config = dict(
    model='autoregressive pixel model',
    dataset='small renderings of single solids in any pose',
    train_examples=395000,
    image_size=16,
    horizontal_flip=False,
    levels_per_channel=4,
    vocab_size=65,
    arch='transformer_decoder',
    width=256,
    layers=6,
    norm='layernorm',
    norm_position='pre',
    hidden_act='geglu',
    mlp_ratio=2,
    head_dim=64,
    fused_qkv=True,
    bias='none',
    qk_norm=False,
    parallel_block=False,
    inner_norm=False,
    positions='learned',
    tie_word_embeddings=True,
    init='torch_default',
    residual_init='none',
    optimizer='soap',
    beta2=0.95,
    learning_rate=0.0015,
    beta1=0.95,
    shampoo_beta=0.95,
    eps=1e-08,
    precondition_frequency=16,
    max_precond_dim=1536,
    one_sided=False,
    adamw_lr_other_params=0.0027,
    max_grad_norm=1.0,
    max_steps=25200,
    batch_size=256,
    epochs=16.3,
    lr_schedule='cosine',
    final_lr_fraction=0.01,
    warmup_steps=1260,
    weight_decay=0.04,
    adamw_weight_decay_other_params=0.01,
)
Rows from block 3, named by matrix and row number. Rows with one number belong to one attention dimension. Each number is 50 + 15 x the weight over its row's rms, rounded and kept within 0 to 99. All counts start at 0. After the name is the row's rms in percent of the matrix's.
# v: attention query, key and value (stacked) (model.blocks.3.attn.qkv.weight, 768x256, the v third), inputs 128-255
# proj: attention output (model.blocks.3.attn.proj.weight, 256x256, transposed), outputs 128-255
v.137 084:57 51 85 34 66 38 27 22 53 32 99 35 28 56 47 27 44 60 43 08 47 50 55 55 21 95 72 53 15 28 31 43 45 51 27 49 43 48 36 57 61 51 43 43 59 39 48 40 36 36 50 35 41 47 55 48 62 39 38 60 62 39 47 23 71 64 58 52 49 47 72 60 42 59 41 60 44 26 45 40 56 45 40 65 32 37 44 46 59 55 57 71 34 69 50 38 69 50 77 62 25 59 56 35 63 55 75 51 44 43 32 43 25 42 47 39 46 24 32 62 69 66 24 73 12 70 29 56
proj.137 096:46 61 32 59 29 39 75 56 17 35 45 42 74 85 30 38 28 41 88 32 52 30 54 27 58 39 54 53 53 26 44 25 57 67 26 62 34 50 48 32 48 46 43 50 67 43 42 44 44 53 69 45 52 48 36 43 43 52 53 64 74 71 36 69 54 51 62 53 52 66 68 48 44 55 22 56 68 64 59 36 55 40 88 70 30 43 36 80 57 49 35 27 50 58 66 47 37 42 55 16 66 56 70 69 54 68 39 50 47 46 71 46 45 70 53 39 79 57 76 38 34 52 40 51 33 50 59 35
v.138 091:39 84 35 36 48 43 69 51 36 49 36 47 53 33 64 33 27 55 29 61 31 55 45 56 84 41 55 51 47 36 72 49 45 37 49 42 34 33 39 43 49 67 49 57 37 38 46 67 69 54 38 41 42 72 25 42 64 43 66 42 87 63 51 78 65 42 37 52 51 36 54 93 41 30 65 38 55 60 42 71 77 67 85 59 45 50 44 54 42 55 27 32 44 73 48 56 53 73 26 38 45 49 17 46 44 63 25 44 61 29 42 58 35 62 60 68 22 43 68 23 48 60 69 89 37 41 53 34
proj.138 101:23 77 51 57 26 65 57 51 47 24 60 45 68 50 57 74 37 45 42 62 26 47 29 57 50 37 22 52 27 55 71 48 67 58 69 55 86 51 39 72 43 55 73 57 69 65 34 61 49 49 49 60 46 32 28 62 59 40 54 41 37 32 39 50 61 74 67 33 33 62 44 44 28 42 38 70 50 42 30 54 54 56 45 57 19 34 35 35 46 85 56 37 63 67 48 55 33 29 60 34 59 48 46 49 54 32 46 48 64 54 42 61 69 38 96 35 42 46 26 48 69 57 28 49 57 42 45 68
v.139 092:43 40 44 28 33 56 70 51 61 46 40 37 26 49 52 29 31 26 50 59 55 52 37 39 39 45 36 36 69 64 44 69 22 21 56 57 80 26 26 24 64 55 83 48 43 54 38 64 31 63 74 45 40 36 76 51 53 70 68 65 37 34 58 44 41 57 59 42 21 75 51 73 33 51 50 42 54 55 72 45 43 50 37 68 54 24 59 64 24 44 30 09 35 45 42 39 59 74 84 50 70 47 49 67 58 73 26 55 55 27 54 47 52 56 55 35 12 62 58 55 57 58 48 51 58 76 62 61
proj.139 100:65 77 41 39 53 49 44 50 34 42 31 45 53 62 72 55 49 63 55 21 40 47 34 34 44 67 41 53 65 39 58 23 65 23 72 27 55 49 43 59 32 53 33 54 49 61 52 36 47 54 59 60 56 55 48 70 45 35 23 43 59 48 53 88 49 30 38 45 41 66 67 29 39 56 43 41 64 07 19 50 48 34 64 38 46 50 61 20 38 65 41 35 61 53 61 49 66 56 47 36 67 41 58 10 52 28 32 43 40 74 61 45 69 34 60 53 40 46 35 72 50 51 34 53 15 36 41 18
v.140 084:65 60 53 32 44 60 51 52 22 49 47 43 50 64 59 61 29 45 47 40 60 25 54 86 53 38 50 58 44 42 37 52 54 31 39 51 44 68 37 49 48 43 42 59 72 25 63 61 46 34 84 41 55 35 70 51 61 28 45 73 63 65 44 67 20 57 48 30 31 67 73 45 36 49 42 46 64 16 68 72 57 38 49 40 81 47 47 41 68 45 89 52 49 63 53 45 43 64 48 56 41 34 50 40 71 49 47 35 65 23 81 63 54 57 39 38 30 50 57 73 47 66 75 34 48 55 42 46
proj.140 098:26 66 66 46 71 52 70 50 49 45 49 26 60 38 33 60 36 52 42 77 36 46 49 47 67 52 57 42 40 68 25 42 58 46 56 34 64 50 45 40 54 46 51 60 46 65 70 35 57 61 31 49 48 47 31 63 30 32 54 47 65 44 35 76 49 44 31 78 59 32 24 64 61 63 42 45 60 63 48 27 61 77 83 65 53 47 48 56 42 39 46 37 57 61 46 43 77 33 35 73 41 68 50 40 56 39 68 79 24 52 69 39 59 55 33 38 49 75 47 37 61 63 41 63 53 51 51 62
v.141 093:59 25 53 73 50 37 51 52 44 94 73 59 51 43 52 30 70 51 32 35 36 46 44 69 66 44 50 38 66 48 53 60 43 23 44 48 54 45 45 27 29 76 62 62 37 67 91 61 31 47 16 00 41 67 56 37 51 45 35 49 44 48 70 48 24 64 60 43 58 33 61 53 55 49 45 65 48 37 37 23 78 52 25 54 33 23 52 57 33 52 70 49 26 36 60 52 61 49 56 21 48 49 45 55 61 40 55 48 33 69 25 46 33 32 49 38 63 56 32 18 55 38 29 39 78 62 46 60
proj.141 101:71 62 53 36 58 72 55 41 49 50 44 61 43 40 58 42 63 41 61 58 40 38 15 73 54 47 47 46 40 85 55 36 12 45 57 34 51 32 46 64 78 64 21 70 71 53 73 31 39 41 57 57 56 51 67 69 62 55 68 64 63 41 36 72 36 64 65 48 56 47 57 54 74 58 68 73 58 53 34 57 42 28 33 54 63 57 49 49 57 73 14 62 63 69 36 42 62 37 77 26 51 20 57 53 45 45 66 41 37 64 56 39 36 26 40 48 39 48 70 51 60 40 71 27 55 49 67 38
v.142 087:48 50 46 37 51 48 60 37 50 40 52 56 61 38 64 40 42 51 30 37 34 55 49 69 51 29 42 67 39 53 53 35 24 63 43 43 48 64 75 62 43 33 34 64 26 59 63 52 14 44 36 67 47 68 80 72 54 76 91 47 40 45 77 59 79 46 40 57 56 44 64 50 35 78 53 53 23 62 42 51 31 51 52 48 57 67 58 42 60 59 32 63 29 50 64 59 07 38 45 41 51 49 64 54 26 65 64 71 69 61 59 82 55 34 40 57 32 36 56 23 69 22 47 36 12 52 67 72
proj.142 097:37 38 26 56 51 36 41 43 57 53 57 37 43 64 40 58 51 42 78 09 31 56 55 56 55 59 47 52 55 73 59 44 46 80 41 56 74 60 61 44 65 46 39 55 95 44 54 73 63 59 69 29 52 47 55 59 45 42 46 25 38 20 46 65 63 65 51 68 51 58 55 36 35 57 42 69 41 52 66 26 25 41 67 31 43 35 69 46 26 33 52 39 32 54 51 43 52 53 55 77 53 53 52 60 47 50 71 54 67 48 50 43 58 79 39 20 43 50 60 37 29 65 41 58 43 56 50 59
v.143 094:43 50 28 48 36 50 45 62 64 66 67 49 37 40 41 41 39 64 22 83 49 45 35 44 58 56 43 45 24 58 99 48 60 54 37 34 59 57 41 60 64 75 55 21 64 31 28 46 30 69 22 45 63 64 53 17 59 41 60 61 81 59 61 54 67 30 54 52 39 49 30 62 64 33 66 44 50 45 60 33 63 42 26 36 67 52 67 23 78 26 29 58 58 54 61 49 49 34 21 28 75 48 34 43 56 46 25 68 63 68 45 67 57 58 49 57 48 46 20 25 76 63 63 37 64 41 47 36
proj.143 101:54 52 62 23 26 39 37 66 33 26 61 24 58 74 53 39 42 53 58 49 46 39 31 51 49 56 38 36 54 39 54 60 45 51 35 57 59 38 51 28 59 87 44 69 15 17 42 76 45 15 53 45 53 45 70 53 34 30 42 31 62 41 47 62 59 55 38 62 64 41 60 58 38 30 81 42 67 58 79 39 53 41 08 51 56 53 44 61 48 50 60 26 37 35 48 33 43 80 72 48 61 55 46 48 45 37 67 49 23 90 36 62 63 52 66 27 67 50 33 50 79 42 61 46 59 33 20 93
v.144 098:46 22 52 37 59 42 56 51 24 51 47 47 53 41 26 59 43 51 69 58 82 45 49 40 45 65 33 45 37 73 34 68 45 07 43 60 65 62 50 62 53 37 52 69 65 72 52 65 50 40 30 35 47 40 63 28 42 57 63 75 30 56 48 57 35 35 61 24 49 28 53 51 29 34 72 48 41 64 67 12 36 61 51 70 54 37 59 52 53 31 40 42 64 55 56 67 42 35 76 50 63 52 60 40 50 42 42 56 60 63 45 44 60 38 20 24 69 60 66 54 31 44 51 62 47 75 67 24
proj.144 101:25 55 62 36 57 49 42 66 65 45 35 39 70 24 53 70 70 31 55 66 56 46 58 53 57 34 60 56 44 32 60 97 87 57 46 43 32 51 81 60 22 32 70 27 55 42 19 44 23 35 56 63 69 47 55 48 55 56 47 26 63 54 36 45 43 53 54 75 40 64 44 51 46 32 50 54 55 36 46 54 44 18 49 42 64 41 59 14 64 48 73 46 41 64 41 45 41 41 50 75 46 23 69 41 38 35 56 39 46 26 60 46 57 32 35 55 49 27 71 51 13 41 85 35 47 19 60 54
v.145 091:29 23 37 24 58 49 49 52 54 48 28 48 56 32 61 65 57 25 61 57 36 39 15 45 11 54 80 46 35 34 62 63 49 70 48 69 63 51 40 54 59 38 36 46 46 55 79 39 53 34 51 40 66 64 64 58 52 59 38 06 41 85 47 64 50 44 49 47 37 47 66 52 35 38 34 43 65 61 39 46 53 55 38 43 59 66 64 30 67 52 40 29 48 35 50 57 35 52 54 52 35 91 77 58 62 24 65 50 78 34 92 63 48 57 42 01 54 40 54 44 21 38 66 46 42 39 71 41
proj.145 098:41 49 64 20 73 69 60 58 46 34 74 33 37 43 71 29 34 74 35 59 76 51 48 54 68 50 69 63 48 48 59 59 54 23 80 73 51 72 58 57 59 71 37 28 64 29 58 13 50 34 50 41 38 65 45 34 66 52 63 53 49 61 46 18 55 27 42 52 60 50 46 53 49 20 50 42 64 40 58 43 67 82 43 52 51 44 50 58 33 27 73 57 77 53 32 38 53 37 79 50 65 55 19 40 55 46 53 62 48 61 44 42 75 54 41 31 44 15 48 58 40 58 37 41 36 85 69 52
v.146 091:39 42 51 75 34 55 56 44 64 61 62 37 55 65 46 31 53 42 60 60 45 46 30 52 55 39 48 66 52 47 47 77 60 30 60 65 61 42 32 33 53 39 56 46 48 50 71 52 55 85 43 12 72 60 34 64 54 47 42 50 45 62 61 68 31 41 72 82 20 81 49 49 35 69 54 63 39 42 77 49 48 41 55 56 38 43 30 66 58 32 57 64 34 54 54 63 40 58 54 53 71 34 74 66 58 66 20 49 81 36 55 42 58 47 43 50 52 65 51 28 48 81 42 63 51 67 63 35
proj.146 102:55 80 54 53 49 62 43 73 52 51 27 56 29 44 63 43 25 66 51 68 46 68 69 60 54 45 63 36 43 61 37 38 27 64 83 40 65 64 46 55 39 65 27 65 71 52 46 59 57 63 74 52 78 72 55 60 38 55 60 56 46 55 55 40 54 56 22 64 56 17 47 50 51 45 29 47 34 56 54 68 43 47 47 58 50 67 57 75 44 66 51 35 72 59 44 67 47 46 73 12 59 64 59 75 36 46 46 49 63 76 61 40 56 75 56 38 35 69 66 40 54 42 47 41 30 21 61 59
v.147 092:51 61 41 52 45 46 40 33 68 44 27 47 51 61 45 38 48 55 33 20 77 31 53 58 34 17 55 45 47 41 56 49 58 44 59 46 61 37 89 71 63 09 46 74 44 39 66 57 82 49 52 71 56 55 55 47 64 48 47 85 52 35 58 35 34 67 07 46 46 83 53 19 81 32 49 65 56 67 60 63 40 31 36 58 63 32 48 55 48 65 51 34 62 28 77 44 57 44 53 63 47 73 39 68 61 39 31 55 54 31 53 60 60 37 44 49 35 74 13 44 66 50 74 72 56 38 40 57
proj.147 101:61 71 61 52 41 44 50 58 36 61 71 62 66 63 51 53 43 21 69 47 51 55 60 39 55 65 36 46 70 48 73 34 58 40 82 46 42 73 73 40 59 56 55 68 35 47 54 33 47 62 36 59 65 64 54 47 28 49 38 45 37 36 60 75 51 20 66 42 69 25 52 73 62 50 50 42 34 66 47 28 62 54 31 63 53 60 46 66 44 45 67 50 34 45 40 58 58 78 58 62 42 46 55 54 76 51 62 44 47 22 49 52 47 39 68 60 50 54 78 84 43 38 56 30 45 80 58 33
v.148 092:62 47 58 30 34 41 59 34 21 28 39 75 60 35 48 43 45 56 75 70 32 40 20 38 68 36 41 78 58 46 57 50 18 32 37 25 77 80 47 36 60 40 55 22 52 54 61 67 51 25 64 48 46 53 42 58 52 50 36 42 60 68 40 53 47 84 53 50 69 40 48 46 76 39 44 38 69 55 32 80 36 49 27 42 52 24 39 51 47 48 70 40 65 31 43 37 56 39 48 71 35 45 53 81 45 58 53 56 32 44 39 64 60 46 64 28 67 59 66 36 34 36 18 37 59 51 22 59
proj.148 106:41 81 55 12 79 58 10 59 44 79 66 30 50 24 67 57 46 47 55 77 76 31 66 48 46 50 62 26 47 61 71 46 43 56 50 26 43 52 51 43 52 24 50 70 57 42 58 43 45 70 29 63 13 57 54 54 75 27 41 46 46 45 59 27 39 71 44 38 27 45 27 74 29 55 38 59 43 41 54 44 26 40 51 43 69 67 58 52 55 47 48 55 54 24 43 45 60 47 44 64 35 35 62 32 66 53 62 66 55 54 61 66 63 51 70 68 51 58 70 52 43 53 52 54 71 60 49 46